Weights of a small autoregressive pixel model.
Model: 3.58M parameters, 16-pixel images, arch transformer_decoder, width 192, layers 12, norm layernorm, activation gelu.
Data: 197500 training examples, 22.0 epochs.
Rows from block 6, named by matrix and row number. Rows with one number belong to one neuron. Each number is 128 + 32 x the weight over its row's rms, rounded and kept within 0 to 255. All counts start at 0. Numbers have three digits each. After the name is the row's rms in percent of the matrix's.
# fc1: MLP up (model.blocks.6.mlp.fc1.weight, 384x192), inputs 0-191
# fc2: MLP down (model.blocks.6.mlp.fc2.weight, 192x384, transposed), outputs 0-191
fc1.290 123:126119154088143091121084117083140162107116127175166115132182120136164077110133099156127173109155157154124042154199126126111116089119136075150154116114121119082084096105171118144172118167184162184065124110141135139121096116148099140124109053113108134125140148134140186089186108120149181164144152161132106149194164148116139193164103164169125153146159106121145069122118118056156174153142086123093124175142133118151176109075201123124100119101148156176097035122137079156193125100164077154118092092084107140109064073142058130120136161111131117128147088140119122133154146136114142088
fc2.290 124:134117129128122138162150133165088101159155162066094122124094122129159172143125139102142128121187109077139189111102127130116126156113087143159134171124110098169188125163121141132138157089100120072182142130133078139123150166085147116097145189146136097146114121130132086114085107148090138116165117121099167132086095142150131094075104134051147132110092163144131158126141109228106148163046177089176133061114173150138115190187082172126151147107089079108151195146101190131071083164120152088122146154161133095158183155129167135101131065118107178120059144075148101160146123077102103116
fc1.291 101:196104104101127108108135096190125107159082061116124218169118171199145088121131126146085123091160154132102123147131136181112093074107125116109132095067113153092111137140140142076148081146162124133129167118150146126109125160147115124076092151121107129170100178121158135155162144131095022124161137107125182098142149142107111139127105109112079134094150189148157067167161180155051134109089125132080136159138161085161200182096120160138105093135165064125165157095106132085139177118132179150103075104105105079134151101158082136132128196134167132114070144149129125126162105082134095125
fc2.291 092:111156201112181156118193123047108119149136148186113066127121137038158118123120093138074141133074090133105106135163126105111147146183151145168155152196139134117136115126107145096130113106149136096222085097117151103106118083124129143091136107109117112131099067089147178148135101123142204129100165152179142133111106061179129053176133117143229146190160121126131153101157108042188171135121141089158149155101103131127091151144135135146119130180127124138141111143084106133164086124123122108127113152093169154155126138068120136126114126080097069094155124102125110152140155107068132133
fc1.292 107:160113144103099127130128114126136157156141124145198096162168124053176062119126161120133145111132189155125117153178172167111170127090152087114139097105127177148115105117105190080124131158155181120129091137098152130131072125144151120118112148135056174063104121138185131043167143101036132079143123156145159169111137120129122162136096155168114089151131099147127120152167142139152169078129163148165107182149157100132161170155111115119115151125164167204101092132101135121124155072118096056147145121029145091170125095090079113127137111130139164113068152086094090137083154105103078146
fc2.292 085:114104146088149139059104082139095132163122090170102120142159125197127132170161098140116129113138081135105151122105112099129122113101148162145162145128132118116061151133129148120139077157149133177107140126143142182139143104164166150065076120082161120130126174132090142144161110135183061163127166100160143103174054200157144120105120129096134086082085112111130165147060078136102084210125138097124137186140154100121168071128135160155136096123123154139086117035142094142120140101084168140074114173137151147078086134149160153100215134121160088139106118183152169040101137141112162129
fc1.293 095:102161114154156147116127058129133077162148112084140124158148150143150120141131124149145157076128149097083127071109095151122163184120135111195135090124100108148197148165160132127154163119168108133208099093096133175114148106180227119091090145152068092096171106087111073139091128099080145073107111123110133128085134164146132155124111144106123103081069149167103130140132112170138121149116153139138086109120132118123110136185039120106129109140143132125123151196124134112184130150093131092191116135117104080062157120030129166114127125166171156069101152124127094168112152129163124215
fc2.293 094:171144153121130151110087154080123129106121138173158149127080116101097140119135157092141144138124072150147089119141177139119098081145107112136130111129169112153020088090129121084106093132126147121065133144173175065153100150128068117161128098084172111111106169166104180122222111160142079205139168142168159137135128117077130111098078130181148139165168113099149133131157126082096140148182110166179129145127087169115187140108194152122120142087158126148098119103072137121156123125173111148056167131117103147168103091223111091182109082124115121172143088149120139085144128138107107079
fc1.294 103:146135127107182182175165110074053163121139147137174105130110089130182049123131082090114160111121182137075119134152078146135125133134091140160164113103142180112120139124168171087144158053132149163067131120130077125129077103110158181132184152094139150122077090147174113129140143123128121153148111157091120141150109148051088127181108151142168129066093138162147106121156111127159124140098138118119156150088172153214154146127137187182092152092100087156145113116169089153140105138091105038177058159149130076157113124135109155124148152061129121117095114101116181126076119151094116112
fc2.294 105:154120092098162049081115152169185057175101117124101155137157157147094148108115121124152128091173130140134113124144160173110098128093131127087121088182111092107064142178067136146106134133128155128191161135089202162108147183136112027161062121123151136113142140111121137129141072120054111115125165134101129117170106163210146164116099148155125117138121142115088121120132136133091151122089116106125146145159098073067093154108099068104180085149153160091122101171122153178103126151127113193120201106110150156158127106101159155125121127211127073108175106161141118132187107087132139131
fc1.295 104:130092073082131176101158121068147107107164145144095122168133115089130121126138113132086176112134139136127128142093109088183162110149093166128194094078089228160099148115123112129127106130136157107040147148119138193114088147103191169134101135129078100107073141122151106167120115149148115070165109166137157146147114136109109167159100179158081091103118133150113098125136050069116144119110090197166156183174150149163154131136170160128114128121070123148143080120080130136170106157105115138128063123140071047117185116083108178082166131088110084112095141145154159105134178149124111144
fc2.295 106:115125114155107110165104120062133098127149200147147107093150161165087081120144113135119178174111124129121076083136162157117109174121146150160069149100163126139130151102110158118109195113074138112173183129116151089151141121103067109087183116142125127128193115146181162147091125121130172204117074121128105110113121126150098104102120104158112089160160127209089094131087143153133145114131203082139168100103133114169099117099147120145113102147157091125106184112125139114099138120173146090123103141162138115044068177110053164095126144213180067081133105097072153155143169150090130156
fc1.296 072:123071133104146130135116104136084073122114127200185117171109118151104206194015060128112135122101114119084118105108082121126121127153143114139160132107133163118095123094162142107132113093157149127146123103141085121101104132136135189177126108117107151139158140140109125100152118121131177138146150136130046154129112155140132136082100078148124103120150101162134201255188123128132127122134134150107119139115119141129138135141139117104101151118118140122143119149148121135139147152127124118156057165114138118121101116093105111126130071130133141129063135127096133164134100169099114108
fc2.296 076:170166136150140172142187153147121172135134151076098149108150148137141156182119021102100099136161135158192188145150140121102157118113143180081053153115107109166153148110106141099061127115135120114111130117156125154127163113101104099105109121153141108126098144179152082144109115083118121095088138094155153071119141114125109106229067137083091138116092116139119139177212205148111122106110167149141109120097173123122113108027104137123128168152115114105110151119139112089075144115123157137134180103128143144154105131155091131108124169116069163118145100117201162083097158055093094174
fc1.297 109:177161145062102148106104161161119113114100173173176115161145135131150084093148121162096107159156148106073159119143052133152126013097106124143134086157127151115092156184122130139164114103179112158134165128062150114137144189085133158157128141144103118046153148119133157132081147138067181133147139240076141149128128189084120132160123160118102178117158138125177115124146127152083122096111138129122137111119157093112157131106183126160126098145187113152150121105095042201126126122130121151114117136109098127108118036109084152091140084127135128119115131099081137079161149074124139132
fc2.297 087:145104111098115129089112109140171153162116170095171072112138146132179135141125121134115191089141138091168139126176084104182168129154165160145197134144120138108169109151119180072174130118098156092129202110102116105161123168110152141159141128169139099075125120165127152076135232109076152131141125167190116106091156051114141100092142189111175133129124124122111170112138094104117120121149088127115152114141134098135145076128121128133137139166153073119071139112149090130095153100068126146137109076170103099117177106120202160132120101185160114111079082083113140048088088152075069177
fc1.298 105:114131087105132088165098162110097133132098071165096117158150152175184085123120084112144124138120126130110130149088142145160122135090135131117195097088116196101062165143149129140148126155126193115079058147092099123129089187157126127120106105160052152167116139114117167200136077173112130144104127177112184125094125135078111213161127149109058100132096104152168122152142119139104200151102141116138099183132178126166176164156104164116161068105103124143085159136063102122098175141125088104141100160096102059132198057162150135126137099096136096101094124122124115104153165089143099131
fc2.298 109:111120111110114112059163127162145154085073143159176125091064165198163113128161162184144123111185106137136198145132135088107138054118070099099121164171118091138113107113140101073115162100112061134125150114125191151091110130164123201145108125133134087142149107112155083111131160121133140130097147142097113082102121110175161103129148177091129141116098174116137110141103120107124089099171081088167179107117162148118144123115112150146128176192145155181175120158121134111139165075068077131121120085195115102107132167063136094131074142189151107212162116100118083140153106105193145138
fc1.299 084:187121147089097085157093067171124116159095158145173138119150147126147113000097071164131142124161150074165111116132104167165110119090134169190111106126136155111126136109122097095136178106113101169111111181097129116141115165122155127074095137215120139116121153140134187150134177130118119150124112138115188137113168189117152145118096129098127143129128100142167205160035102114122061107117122164166092139095146130164142135141117112124101139146125115109102146132084171159112137121117109124075081182093100075102138078101105153153146086087215118088117116177114118130132209126112151125
fc2.299 058:165124147121098157149129144154147124127097111088137073146137161082147121149133152086132118090121155156110155113116154083153141138143065120083169051160122145133190168074111132108071144123163108122173175134152165157151114115068155189171150136116149145166082108148181178133133085139117158124069100134129097131116163143145185134125155100147073080104137146136121090125213187071091142134136131062077157151105117186115074084104132154137097174164101170128116167109159107125068155095132060124104157098158115154144123121122082115156133115077076151109175125171171146151118122031122069104
fc1.300 115:115103118130152137151165174161146120098133105146135182109121107113074111137156148103083103147065153162112113080120149155090138143113119084158133110123120101118130079112106085070170167107224128157145130100115159125149072141129123155149147100131087056081144096116103189039164118105053118168131118169161130191123185152139129148159085103164113138089173124132190145133156137099134130126122140148058117129162072096139145142136160148171069104090088135177150103132133140132211171134116119108120146091061136126060119176134061105094102179150132111102162152127135119209167133129134138173
fc2.300 119:124121138128114117102114093132128120123115130103159093112118216156212121147093095178146171133194107091144126124102082131135136095121132156116157176101133137111093140172170159202116129165052103107105178150143098127110152113105103110071123121171175202101118160135134123153088139175161178089121130134101149104140078076136133126089127161105131136134135116129047149118114109183117110112139130157183141107051181156139118098110132109104174122114185098137090145116157122160054083091142125160161124165166113110190175090090190187126176074119132161170097114087086155070102112111152115089
fc1.301 091:107178151159133050105087136104226073124187124161098135114159162153107130132128135148163109138146095107117122154103151130189141113113123116155132133126121125119099106117078092130185092172133123078101167147112157176130123144128125086108117088178132131089105120099117114126141117163126068123139142113126154115124180132145234145115151145109104076153128143103163146124153089101101143106155140137176123130194120157088137167132074092122203107118111034088073075130106163137161113168150127152061125113133055110125200120137093096056136157127125086045126165141089107129187152130123098168
fc2.301 113:184103116116125191160171136091043112158074089045168132162076143115152092112134105136125131086130154107056135116139077138068164117136101112118116087144114127130161144155181127119110155067132143177120118153143049122152158119129125191152149171081169132147125166179108120144124142120104139129132153118111072131117100157090087060129093174130142168097127153165127128135125187156151097166128126125074135115079155110112159086174167189158094176146114190141144133112138097090116114076140105086149119154127167102138061090121088143197134126118179171189132090117122129149074118137110201137
fc1.302 093:117150143162181123097121131041118086159115106078157095152093153171208170160132128186137144121157141103116104103092084143119126162117135089078164042079088126082121093099148108150150136143140111092056105100140107160094156167172127154081112145097121155078103137160163164166109149171095121156158191130174112067173138121116149144123152080133161179128122202169176131191128148122107107123073123134071153162138148132136134161162115112164116109120133167153055138121108110131072145165122116167102114149151093061168151083101081146132185106149151125128104091107100197155127102115149106113
fc2.302 069:136108112113095136098165162150129124076039149118110111149156134166160151154144149122171153116134148121089106068106135104112152115126125137094113114147153138147073097208073191137126169155151133110135144128152199112140105138119134092143071101093125088099120152205130173120117139134118133113068088145093101107120070118040135105150097081102114095104062175179100126151169167077118150111161163138090096162109075103104109120051090109132167166134095120159170150128111179160126171191074123126090110115171121146188165140127068171123132114158145157120160135091126144118188158165105149197
fc1.303 110:147153117149132093091151100068164151125116064202090158122163101087105122107139147180067146123145079121109146145114095130143142140161104155143141111095056114188113080127107160096157132160146148092125097074100128163055102127150126116097107108116134125039159148125113108136103165166087112056173185165102116158131166120172124132153139160182142171173149174220088099141149105146038147150127112174116154116125097124160151154185168115114146147105169149160159112130099110146128178161103070127141073125148106093053145141090095109155166124168107122074102135111118132130149145111162086088
fc2.303 117:118106074216172172088120175150074129122076119089066156173134158172123131098123130170077160082150139113170104078150104133094168080105178160119133168151152156093191084131172138119103135120164136113187073121103116143155153110122164083111147140155135114096142132114147118148137093194140158104176105171093179131132188135082100087087101150182077113134155121115139134139174140131112106122120174188089126127127118043057108160180163132122104146127155172107126133078120117117084085171093115121100152131157135135187085119139092187152111109142158123063069124107167137111120157124102125087
fc1.304 097:105141094109167133157152100142173155138067152135149102093171106098139137137145138112130179156132140186134086092150098105185153100119141159121128136110091107131085044129136124085106124073061099077076149134117079174131095149084180130219144149126157113133143111099109135131103088143134133094143163128116098195078087076180129129165075103146164170152170105136122141119130112122076140164158151169122185171131163105178130132162187131118123177098110081131146088092128177163158124173116076043143142187118122139087136130138156095140180083113074147110096096071104168115171113108101169139
fc2.304 094:140129118067106091162194114173151104121141087116117139119092133203145126126149140060171084129084110125095115130110148121173166155153167111131169101174108117169078154109081076169136102137104192189132098120122121112087113076103132107166145106140145111120146119074149167121118123074156076144091107155122141155121158184132142153141081134126141135104150111124103126125115081181246122109072178108132037128184059179125170105129165121082101138130138169190094139106132121161144089113197111157096108131135096103136135088161148120181108171064168098174118133099161129123113146130104118123
fc1.305 089:165043102049159138134160114156138083125070123162150144142076138105110127128133160223044140110186111123099134147113132104113187146168124108139151120138109094126136107139080093101097095106112094108166135061126097133053152101137148180158108066163126120101114108098139113149121087133121166119125174150125152141118171132150095084156146147106116064128158230130069154129145144148131119110135125169109138123128112130117105174136124122127145168193165205162161178163133102122142187128102121124100094149120097146092232138063121156140105071117116107140130168108121096147141146065122108112
fc2.305 097:109173137133142102088077111150085110164149116146174108135119166148122142128147127089205176135046117162183132108163107134136078094094118119139082109105091138108142086135178155110149168111158108141104126144170175141157123123089141064155138144122118134142089164127122103080129176147113092172097163149120100114110155136140147198111129135100155217158149033150158161122152121124135094148132134104064105125119173101150118102094115105159111119096121028138098150083195158130069096141114151100166168095155132102069117130211122114126167127164052173088147095161117156079113160170123117154
fc1.306 104:141088134112169109114181099113141146090159106218142124092119126137092112114165143141139184153144140172070163162097130143176146062132163125114156118169125100087088097136094120086113175094128130144150127134116134131156120200161133164053116158110126066167125196130175128139147128140125071096204118159080143184164107138140149131110105163097145137098175146155110152154148142181096090158117078186143185108195160152124169147180181120156148140102058156139096101135082115075144136105107081123135104122099082121117101084106078139139141139108096068121086121083128092071087086088116120101
fc2.306 103:108119103098104162140154170184121115162078116082154221190077121204133168146101151195054126090168151162113142111137091113141167168116110124143093107088136123130117129128134132152165129143127090111120100141143063180117199078047100090117123150120167126111092109146082063128149089107111200085094113075142186120156176145174081180153117162158076116104106100119108138110109122118130152112171118160145121126097069096129124107147132160148115137161162112150070098093143151186149111203145067148129085142140169085141110121147111095147121141184130129104178124111070134159125133113122121149
fc1.307 100:166165096158160071148189137120148174067171116148140121096176128170115091100113150130095144169151128173168115197105182145134117143116087169127152118132124140154109161122101127085118175117127134116149114141099158166125162142091121109104148101107105085165153138079152077132151175208094112115154134159111096184094129170161190157117139172192090058104092127100115134120151158146128150161088105099090122143183122191137165119158128130163175085093118135079064100142105099143114158152169106091171092125052054107083135112125163109071096113071109137119075083161111100132151096079090123121
fc2.307 105:072100110113155140123143092201128129169129154186149134166071168034133146105174109097173102073096074072083141113147062099098098062149110094116166144160125108085128146131154081230112103144135178095054100138128119072133127155154110134110113117140124153100120125140149132130100080141143122117105107124120188115170162122124092128136107102144138172142194114191119113145159065068143084119149113143165118121123116091131136098127155152108101174204112113149137132087162130131133092099128174120100140115157153159129144097138121144126139128135137074149131168066150157116187168148230119159
fc1.308 081:075145077144118170148198181165129085140100102108148173119142161178095173125141158113151085072181076154070201117087097131104146140098144130149127130105135113202127168147142103139145149121152184125080130133157097117149146134100124158167163103168157155074109102171082085147111114102140134156094101143101169098183165097114132148098113165233091150099090110137122093140069120125107168143146162139088101152083106132123142121133158184124134101109154201074126097104104197093157127116169070087120121127094125129111094125132128207141146123108130152108112109071102081155158160130104071083
fc2.308 095:212143172108107077118100027068165169139146173113126107088100144090135076128128057119119184158078146131194101139177150107111098140141134152143143141126127129126137092120084181131119124120115098098135105130122126117111104104195134103152122140112103090134129163059125180116110159134132109067197147092139063165122072164142120129168146134032174121153181153134138140127164110187122081109131122112160160135164170111161106152131125093139134135096048086151105161149132075143093114122081179100138127163152121115155169132084146058097141152127105119144104143157111161143115129125155205171
fc1.309 100:153139192088115106172155072065056208127162146151132093050106082152092100104147083118130144176112132122138129143160134124150068135128120105071148066134099149123165110076129116172181166122163209114144119141170134125108082100107119150127137111155038120113121114106139109157114099123115161114155165136061149111157133175134096154073141161164123095064136151163141130144162154126092095058099155132140168161141171132174144165144132185170139156124104212160101127109132087147062097100141114140166141153116136079092107117156166161132199115120102089162141086110094144093129113113127122106
fc2.309 114:126103077124119133067063136164175078097088110136094174187118151086146186140118152160065136140125099088098172112128135188111169146092138139185145168134133130154103153150140123105122082161103080108108139145116092128141163144150140127125084189081180121094077128174107137117130121126106152151183091119207174125109114151096156122206115110148107115125132154076162147110116094109135118207196128126078068151158141139136127060123136070109093075120132085078148062177178123130115129130159115129079133157134120175190111184136102137152092158117113187132097144100137123146116134094150095069
fc1.311 097:164143130150168143199085101073068176108152206145184162134122087072081081102168121098089144136115160168145140097122101110108064138150180150119187088139139130125143116057112160119147111070158182144091098098112100115091115139113119139096161123096121121121158122077169079136144128105105132156196165154115174119158078079108121126116101088157157117123160090200161143158198090141139162191110174139150159171087145181187130156141136095141127158076071110152114116089158134123100100096119138127199124123124130113130129098124149103147158183111135086126100061096094142144140118092145120082
fc2.311 103:152140165132094144114111180131118100183115070134127073126113196198213097134103137163118132099136175128085131149111092096120181107117119100142126107175062144096167080135179093134171177127144115141162102114191158132193113098139105091081113072162133173143068123191134109139119113147129150116138077117086160123034208096083103146131146064116158134139129123138111109142106186087172094165146104112075136135101133132113156139139128114116109127157154155079143084120102120141128081160127139205076124129176108173118122138144127133076121090179114160105125150144151116062099179150108136089
fc1.312 095:199130078139134137177131130113154143127052080116159150186081130121158149142145162095173170106143121170112136179112179123111121139144144148114138113118094121134062156113099148137136086098136111101162089153173107139083129142138175170136089119086138112173148148104143115175189104114063110181133185127122128133120074143153133190156091018168156118143110129070088140135107100095044188114109133112116104182164057125136107145138086127086157100125120195115126111135106128125137165134206103175156146124108121141146136127098122142164147110104105120130082139074087081123196080103129157071
fc2.312 106:102132167121129128120122113169125088114157172145106137082190161164064094136132121157128127170065108088142126088192152143132097094135092163169138193184106186132170107130141054106135138168150120139152149128057153120182099095174076105143139125169098117112064110142137172096115178157164160071139117110160125091118159082078154119126116181160122068122118118149160093127130164112137104074145172123097162061075146115135157136155154139155095129114105068163132143134137095114073128149064141082150109185142108115104074121205148131096142116167107155092146128165102145131086107188102090186
fc1.313 090:187159092110118138097114069138024120117169203089116112127092123089144123143124129157052211114211166114129140156201081070128139063130089142133156135146136100102158097171143108142163089140123105119184102095106135139101117182083144196113117150122166119129183151102151130116135139112133109132154063126080162114168164098132151087056101082150127097151129145151189128131138131108080131107176149139194124112080120086132127118163156130176121150100183129112159122109144085132160106133118137183095108088084124111082135186113134126093084172147139083124147132098142132115096127116191117143
fc2.313 099:073130171077129149189168136114181130163100099191166109126107123111146149105112105117159094103077088159152127112062190188146113183144222100161112121060104144118143160132146177130123147091130135127091136119129086122134146064131093072109117137116079113157127100134121114126111155114136141121091229131150035155172116177137105140147145213102137166065139110111094136113109122158185131172109106114118074117151135118128172136107145148114099140128100149117046146156118200127133112126143136084105119134156151113150114076123123170186163125088092164153059132154095135153118118109120171092
fc1.314 131:127131150050139096128150093066044121092082127147147178135120130094139110145123112141081115119150210117141094173144199139123125086164113137181126172080105137111059095152120132171151101089136132142121128090107136107102100131160142151118140135128090134112080115103153179155185122172168161117098167209138139169115088154109156128105152088142126143164103091168137147143129126136137129147138100188082116171169118066183179120124122118143116114098148111137105058038130114166162071132067144166167078117084138153134140050114130082094179171172164100088135107132101098158151165116129150131
fc2.314 129:087102126089126123183143105131078099065133130127162169183092107110087151085165123091097091186167191119116119166126215162103152135147155106111096161097143091140064118152102152152104115121158143130063132106132137104125124170148113100096141182161119134164091114101092164111156127146168140108119138146114159096085115129127140119103090093065096133117065088135123123132178124156094113154175109175182128178211111113096129141157077167181110135148117156134102072095036140116152087150103198173135107142118158179124156085141154084091157118104147115178145173164117076155121176144102170106
fc1.315 094:098168030146077067103156074138137140160110136169123138076105168100080123131146133124161149180143074125168054133205118181121058146033114099140149127104101120138094082185194122142178124165149106126139152136092172151166114103156133136130064128137106114142137144126141130122108073112179162090091125093155112129120214128130123109126144152096092107140159158134139103152091151091114157124165187180080125138150113073152155149113136134108094112109123101127157115134175145104165159133162166144114147136112170115088086109151133084122119082101139161122107161122060152168187100091122060123
fc2.315 098:103085088163166154087148161106154121052170104173146110123110055120134116102132129200070115119062143147143150186095162065096127104197079127156130101126145121135106101167085137076149136124124101083139155113179093148086095063141118115145117131084145119068119186166142082132167119158067106130188190130141151115144115134143143124157176080132097116161104102047145149118180104154132148143145110121138152164165101180146173142122122107147111159063105100100102162114090104153151172217108128162107072117112082167140142163156116098141139149146099120160179167144103136133125125173076126123
fc1.316 092:107149087113118169085125139169142131078168106085151173100163188048172134128125110161219143136157164104147150137142056098130127135092103113110138093099128141096174071126137169137158114085154143145077173098118112135086155173135094168157132143196107091132137143095170190124134137114160087088132212154081144151190149159091143135116098113135039125101077118139137102121154132108092143124106160185079176175153114110146128143115132156121120113163134100154128120111105147113108125115024112191135111103106130132131137112153076173094108112141124194081130129150128106135039149087137132152
fc2.316 086:122127113131111118167065184136114167145125109139148099141074061141133147085093146094139127100101070194073106123086140164104110159167134143175139129092151125166080144126138175108104136170100115120138105079168120117169108129072127114073102093108173117115127118117150070111177126129054124187058090122164125103126060111236142119173148150172187090107203164135128090114160130116150148170169137030159111140132146137124108128148153127172197125090152153108119127111131144137109181133165089092153129135131111146161145144147087100134117137090119085147128129132076145142167114130098214131
fc1.317 088:120121157105137162129156115132134179118122129085188077056141145161112155153147134115132117186131105191069109150167146162112155185118128078134170138116117126200099106127136141115133102117130114090137170123104119160139183109141114186116160077162112135111099108138154116143159146114011109157129163103127117066212136134116146100084111051126150112138190099142144155132096186129080110171072196113021130135139123074129124123125170103117071075143132129093105129123149118140121107108162189121124106094139133123140157077084171156158124091148137126118135083121153136166055115088088158120
fc2.317 089:151121119106131072076130159085110103091105168170117122188114098127120075100102124158081169132226174046185098123139095064095102097127157182163128132147146086091150109109081083126136150096091146164110158121107107127099137164158123141147121136118126135159132135094132105198081029154203182102162061107096157137123106075170141110128132196119144141124155153074134135130185134126162119120161095127171151097092125153167167123164112174118164139133157180128114110163126146108153138124060072141131129145102146169065121159114074118108134125120165115183130154130088084128131121149169103136
fc1.318 101:132085091135100116152090142153113114153171128131098185182162162079118137122152055207105170104177152162108073083089157127163130189092122110177154109069066132163114133111124142112123132104121134115097181100114050077097055117095138148165154113150088106151124173138127124141114112125134160149170150101192109137157153191110121066088192141087105102103189142146161142142116071166156152194147142174125081151108170143127164144153110081083137121140143155154136095077146143114084212117138166157139099141149112133110143097132066114115149131141130103075113155123103163131093089117097104089
fc2.318 101:026106115172176069170121121015169174081096173174140081145167189100111098094130080112150079122136088130116063115120145178108136161130161095143154152136141157104184127118189196128104170186148152145160145127066112169118131091133119124129142142118148116093068110150153125112124101150137176093023136130108111139086154059147077108123117166148169116187130118170128110117159130085130141142133136077101142129110182130141134143162103179153123139138108100131110100147080146119132043152145141094165113156114147167157125127110144141091126126107125097146165136160134147110155142149069113141
fc1.319 097:104101061169184115106144082162127152125124141078148112069186163154137145134133090129110123083140100112151133141165159101135136205147123162149084131140135101047062100152118136099133119098093159097159117069126139161123140074148177155167019148180130130186091130073128099151140130075142111099122143173153119155105179118137164110124119097161112202155182126075129119122122076094132141212109127204138119172172135133156140116147154131112114120125130141081088122096165137156066151162058117126120120138118145142176168134089122191135161156145143115142106086101102088085146121115081112097
fc2.319 085:149139133096078084116165209132127155122134114112119137152106085137072151123148146154154109106122083157107089152136150155059116089125097122115177111116162148166131153140160160115123081132177164066129165131129171193133138152108171176120201120100135097065137080157090179125146102174067114103129116139144152149111126086165101167104123166059137095089158130142205131144135127128121147081063218021129125156133153085121128109156103140151146129073161071134143136152143102092115142088165143124122121107104156139081126123183091096152119126056152133134118170124154100147125069130089176175
fc1.320 115:128152113085149122160143107144130083128135118172130099106140170126121130123150045151119109131149193086074079096186114190179177089107158119172130138125078143160116123125144107100131166150087149129139102151073107090180091137173181107133122076126101128212149165148166163157134139104062129126141103115111142152107108229139094138138121136134111125121168134142146096142079144185103124102077124146079090117098169084123154147169091082138070113111158114135131076110130085141148172097097081116134075218109083107076182085117113129111123143140184086087130103101158125160157197141101117146
fc2.320 124:119160095114043113159096117102147138106135141100166213123129126057093113144125144095122163112133128193127159151139122166118080124080117130174134088096115171162082087187095113143124111068159168125139181194100174096116125107141171126084153127157153149071129101164126101124143108094168150161100137150134122097059193043163127112099171138167120109152108124113150126138111139092117113127154174141123146132052146092140085144071169136138137088107143114133092109166188111076164122134211203144142115107160186109125094180156119108183126149150107159147126076118096141089073128145113122143
fc1.321 099:195149068113150145148130161180175093129108124126150163134168149101128067141160171103092211180104125138113066130183123097076079155126124098137147097173104083167142126107095101140175136135234129128167128039140158102114118140140110179162084081118069091063105142133112152030153147125120185148147138138149112159137128130128127134141154154099134152101153131158160137141154107121153131093126149142065082140162079137139135136154090138151125121112097143145117107100132067130184133170115137152145145092112113154101128112121026162087075126133138125097128127159063133196111155151125099109
fc2.321 106:101157109120088151176114056121075196102140120117090088169161132090120192163129094138147065095153151116113182097082182124169135092120166111100120157134122163119140124152189178129098129107049123141109106127130057163129153160101144104114171131142184110203118128136162143127138074165158136149145144107124114139094082125180094143106091077120122077095151100135124159115097110177104175189091125132177175154172162163128142122121137101130154091118137083097165101111088194109074128091170123102081127102120109149161144125143177070137156099083144139116148132106174086137131143124057212126
fc1.322 089:213135186085109155149115114104122137069097200077175083102098108124161115121139181151149151131150184058115119141103162140129152150123131141131133155118119113124102115146081096173148145115095140102175148122123076107114116117167168160126113134165131096120087171182176143185160157115081090168142119206109080149158131181143132143120129088102149033110158168064119092146093150169161102132133140091092056112137140134177121108169121105153107077138077165096076147111124072150127104100162134160111111138167159144139085123083128154126129191119167108124066078084119120094095092101138180120
fc2.322 093:070144118117121130139158143170151134122128114163096187170069181125105130140116049097109134125126085190106058105187152175148140150183104089109092114171133133138149098126111144103113132161120157194083142123122126193113169169098141101130137114162139143174141120082132088129133099126126122156147147109118158096122130188156154190082154174163173169122114094123164161101122121123067174139080114210139185097157092128119129137133111139112076117144131133153174113070127125097111115076124107025095090153164121109107124084178057100126117090080115163160120152114090128182169145132121125051
fc1.323 115:136139100166109167126069079108146101192128193133152121179125141145104119120156152134030148112110114139071087086144148091132138101149061122147163112123131128156139100150143109140166119157149139156077150096088140158097126149104155124143144125145128122131161129095130120144077074139151134129150115110096119107118081142129156158179136036161150087139188097180132110122132097076159120152143165159129091152082137129116145159169055139150097144073147129183132123094158122179180097135136109144077111151171099122075085102097109064085146099156180139140130116044079174196209125154079087122
fc2.323 120:156115044129099131162124139093143128188131170126152103108129123154124103148145153107189115170145096152081123092101132122114097111086094132134128100083115115158122113114091126110116169140129107152102104151175149110160111117158154132170230115129120178108172108135105094131056120206150122121151194120087132155157113119087150125177113154074135054175122156171142170132126134119092129125121153124090116157142149178068101159116096128160148147109066139141160085118136157134145149082163105136077109194216096127141044141141149094105116051137170183179164071089111151147119083130084096136
fc1.324 101:119152104156077106110120047153166141118179148166153128169156117099173176112126140133149144178149090119105107086116103153136131170095108152144136150051106164127080082139126151172147099097102092142144177118091048170134108148111144136139129178185114120113154123085082133146113129079146155075131166146142189139129103097144100177140120025118100057124087130085153159108148079103071152169213164151131117123081139135158160129165114160115108071073178069168086094124118156164121166134134128150089127130116112121129173145135130087124113104136202197155148103090088130111131124104104085131
fc2.324 096:142109129077203088178098139109175102165074200111073128205129122095140082106134094160109114136108112137105135134081138093108106122198156151098145087147089167148092146103154145115138150080161104105115151093166127194120135079128120093130165128098125162140117120101090096109078128130174124139171182202121178076104118178075125116160102120137177141163077180089107165147154154106089133104145109120067089142086145116088124131161110123084165134167122125150139147116133150113114137155148068066097112127101134158074165168127125105201141067119099160141135189146119158129201184125150153100
fc1.325 108:136148110147172165080202097079157120112129178118107113110154162101140062147124164177051162108137103150133103141126088091142139123136090144146153131104062152135114123144096163111180116131146089137106166081132107172091150114150168172067083113116109069086105156092157092149134142129148146116178072111142151152177144170072137102144138169149150124126110155137148115142156052073100104158117164191068089173177117143121118146106154166131156081114136100096113066122148071152160142123144130174124063113169112119072114128067057187135225162122124130132137107113146134080131115123090138146
fc2.325 101:175124102140135147053149090100138130141147155125106105096118087166181129145160168132152124175173091103145142149154098158155132073080068166132098134083132125151094155146083215124126120119110034135101146173096135141090137133113127105082088099176137117148153117165125164142219138095109134162151167080159110107079166166122120092070127147189153177137108126186131132147100120133130076138130185115107122082143144099134135144135180107129117105154123118110184176130156164119125064131195087106172105089132201082158138127117137140152126177117105101137117069056116081067098103139119096152
fc1.326 094:118128150132111108128217119155123106139142180091204150080090162081122173143147126160166122094174126123135058142130145097115112124174098072142100090103113101121154067110204119109115176111151083159089148114088130186142152140128171181092129130148134100167142157115162091105139181103155096138097183120085057111163171168189127088103133113081127125114178160097144148128066173070177140136131152155140138113115112076114094106148173144174070176130179150149141099123182129128115061090085119126105121097114156134118118166081122125084174093066137171172162102117111148162110100116124147111
fc2.326 110:162138109131151145126055116085147117122083067184056110163151130177117060107095163106040143138097116140163182107116100150125153129139160242141169159161136137145082174142106131165144110186133160079164075122136098106123099115118103081181143133132118156070107119164094148146139103172108198103196095156154163117111107089142123160167078120138097153122093084172112081131189089181122134086112142101100120133111125136152130150132149115124156108085092066133145110137110115135181169194135136093151140186130120093100120111163141150142115144154113099064102184105124124140144138118104073115